Weights of a small spectrogram enhancement model: activation mish, 57.7 epochs.
Rows from block 13, named by matrix and row number. Rows with one number belong to one channel. Each number is 200 + 40 x the weight over the matrix's rms, rounded and kept within 0 to 999. All counts start at 0.
# convs0: first 3x3 conv (model.decb.0.2.convs.0.weight, 96x96x3x3), inputs 56-69, a 3x3 kernel for each
# convs1: second 3x3 conv (model.decb.0.2.convs.1.weight, 96x96x3x3, transposed), outputs 56-69, a 3x3 kernel for each
convs0.71,216,146,190,166,190,162,113,177,170,168,151,183,183,183,185,250,289,220,184,158,147,253,175,215,274,124,202,201,94,202,212,181,211,179,175,192,194,191,191,235,232,223,212,194,175,175,164,191,167,254,242,202,320,184,251,222,248,238,226,214,226,189,209,140,181,153,219,231,188,231,218,200,219,235,206,249,294,247,173,209,210,227,229,283,185,201,212,169,204,183,151,204,206,201,186,199,309,247,218,216,215,230,205,255,228,161,158,113,61,178,87,173,217,205,221,298,182,153,203,205,215,246,216,191,213,184
convs0.72,233,214,249,212,212,173,219,212,189,162,168,168,128,140,135,168,186,140,184,203,177,236,222,207,238,217,251,219,215,219,169,178,204,174,197,182,216,210,197,210,201,217,217,246,196,187,187,217,203,240,227,225,210,207,267,263,295,221,192,201,186,160,144,202,227,216,201,227,238,217,236,189,287,234,233,242,211,210,187,204,168,223,159,211,182,185,255,249,198,185,106,116,97,201,203,174,145,127,151,206,229,214,123,169,175,179,180,158,184,193,154,220,209,187,214,164,157,201,160,152,190,191,267,219,216,200
convs0.73,145,148,175,220,237,258,228,201,213,139,196,162,175,147,138,191,178,144,254,197,112,285,267,182,201,269,262,211,210,117,247,192,151,259,236,199,192,174,185,227,210,177,213,245,232,187,191,186,211,206,191,245,214,195,207,202,201,210,214,217,260,249,268,160,173,176,186,186,246,207,209,258,186,152,151,246,214,185,168,157,140,177,215,221,170,258,230,280,252,128,169,140,164,194,174,185,196,201,227,221,200,202,175,140,143,222,150,102,166,123,178,222,140,174,225,133,111,155,148,128,161,174,162,242,198,148
convs0.74,265,201,260,223,200,218,246,195,238,210,231,214,192,193,208,162,166,151,184,170,293,271,219,247,188,137,131,218,111,250,214,140,229,239,141,202,153,183,152,188,224,172,204,216,190,207,208,207,203,176,194,168,199,193,225,189,212,289,210,252,237,216,236,158,195,185,236,269,205,181,198,190,271,218,245,264,237,272,219,216,189,145,182,115,199,263,193,206,240,189,198,182,198,222,222,236,214,210,181,233,261,234,172,217,172,227,229,242,303,232,240,261,262,214,192,193,140,151,193,151,163,228,163,182,152,162
convs0.75,216,208,242,191,216,310,150,167,240,203,165,156,238,162,155,260,220,207,207,174,158,206,166,168,149,226,221,229,171,183,188,185,167,226,185,142,219,227,180,204,184,146,228,218,209,155,164,151,149,175,129,223,218,177,242,198,202,165,184,201,147,139,182,246,220,149,249,219,170,234,218,242,121,176,242,87,144,258,88,125,195,92,204,178,106,150,146,212,217,154,191,187,201,221,238,262,217,229,260,211,177,158,226,195,190,199,187,167,95,125,192,200,223,250,209,208,218,117,172,189,117,182,173,211,230,157
convs0.76,270,261,280,208,180,247,199,202,237,203,165,202,181,169,165,226,190,190,184,176,132,191,219,183,181,242,289,217,206,198,172,168,201,171,186,165,224,240,227,197,203,176,193,205,205,187,177,165,198,149,169,195,216,149,235,205,225,195,175,196,155,113,178,197,229,218,246,237,231,234,232,247,245,187,232,199,162,211,139,176,200,228,221,196,83,201,192,125,198,105,168,165,155,189,233,263,151,147,190,256,221,208,189,207,233,158,161,138,138,100,132,196,181,202,276,219,188,151,170,146,168,201,241,159,264,185
convs1.71,191,180,210,216,188,158,198,194,143,160,174,206,184,210,260,219,302,298,236,227,136,171,129,161,250,194,338,126,171,251,142,139,246,275,218,327,234,210,177,164,165,176,220,234,280,121,137,156,162,191,231,255,265,294,180,163,231,220,178,232,200,153,200,261,231,177,174,191,197,167,198,244,151,155,292,258,177,305,269,194,236,224,216,221,217,262,203,169,205,99,228,223,133,197,195,179,254,304,328,209,217,182,217,293,211,155,215,117,155,147,143,166,180,236,239,280,350,246,251,279,214,188,225,152,113,125
convs1.72,219,227,225,172,172,157,199,226,223,218,218,223,188,192,175,230,242,187,186,175,154,217,179,187,224,183,225,218,235,219,190,196,185,217,221,165,184,174,164,208,200,214,196,202,213,176,171,185,205,238,243,187,218,168,204,205,228,221,211,231,111,77,123,165,155,167,211,212,231,160,163,197,241,243,255,195,184,184,204,195,174,187,191,179,174,243,205,208,303,227,198,167,182,208,190,200,182,170,184,169,179,196,204,244,261,214,231,219,162,145,172,220,216,229,185,170,174,187,175,163,194,198,180,242,269,252
convs1.73,205,219,242,118,174,202,135,136,199,218,252,247,236,252,227,246,264,200,218,210,176,262,226,165,297,239,197,141,116,188,224,195,188,272,244,185,161,145,104,234,181,126,319,282,193,158,111,221,248,227,235,292,275,251,146,132,173,167,141,159,161,123,226,174,153,105,237,182,117,276,215,161,184,170,212,170,153,178,181,202,226,147,136,172,105,166,250,92,272,327,189,204,212,222,218,195,271,229,259,219,269,273,210,269,322,208,239,284,152,106,190,248,182,176,318,243,253,155,116,152,180,178,184,173,295,268
convs1.74,134,180,159,189,177,193,229,185,224,284,218,250,191,155,176,222,211,207,181,111,169,244,216,245,160,174,145,266,150,212,192,114,146,180,152,126,204,211,220,213,219,208,185,208,189,245,215,222,259,178,177,232,239,236,92,78,77,172,172,163,179,180,188,187,195,202,213,241,223,157,145,141,180,101,159,195,117,165,206,190,185,82,280,167,198,241,149,236,240,256,120,54,101,206,208,230,165,172,169,190,261,219,190,222,188,237,191,234,181,86,170,241,205,232,201,192,172,129,179,159,187,214,156,176,250,217
convs1.75,201,204,227,103,172,271,130,182,268,216,183,176,216,173,147,228,206,172,112,118,186,175,185,209,224,225,162,244,207,169,187,164,168,245,290,250,189,210,204,251,204,144,274,230,151,182,163,98,216,159,97,301,295,249,235,184,164,207,189,197,202,180,213,186,199,191,293,221,133,289,187,111,245,228,185,148,204,242,130,229,237,171,265,215,133,222,196,114,222,225,136,153,232,145,206,279,179,224,221,193,259,221,208,242,174,257,217,212,168,130,123,231,205,162,270,272,188,204,271,237,156,228,218,134,248,208
convs1.76,174,180,190,103,154,216,209,217,248,196,190,184,200,171,136,254,238,214,117,115,166,228,202,196,245,163,88,192,170,192,194,186,208,295,312,247,186,175,166,276,220,158,215,190,155,162,120,131,240,196,172,260,284,227,237,191,204,236,219,258,175,145,198,196,180,155,283,214,142,182,132,138,228,208,211,146,191,222,183,214,206,217,231,229,140,185,160,131,307,308,128,133,190,190,205,213,191,134,117,199,235,230,191,221,179,197,218,248,171,113,151,266,210,185,227,181,154,221,238,260,186,213,219,171,277,246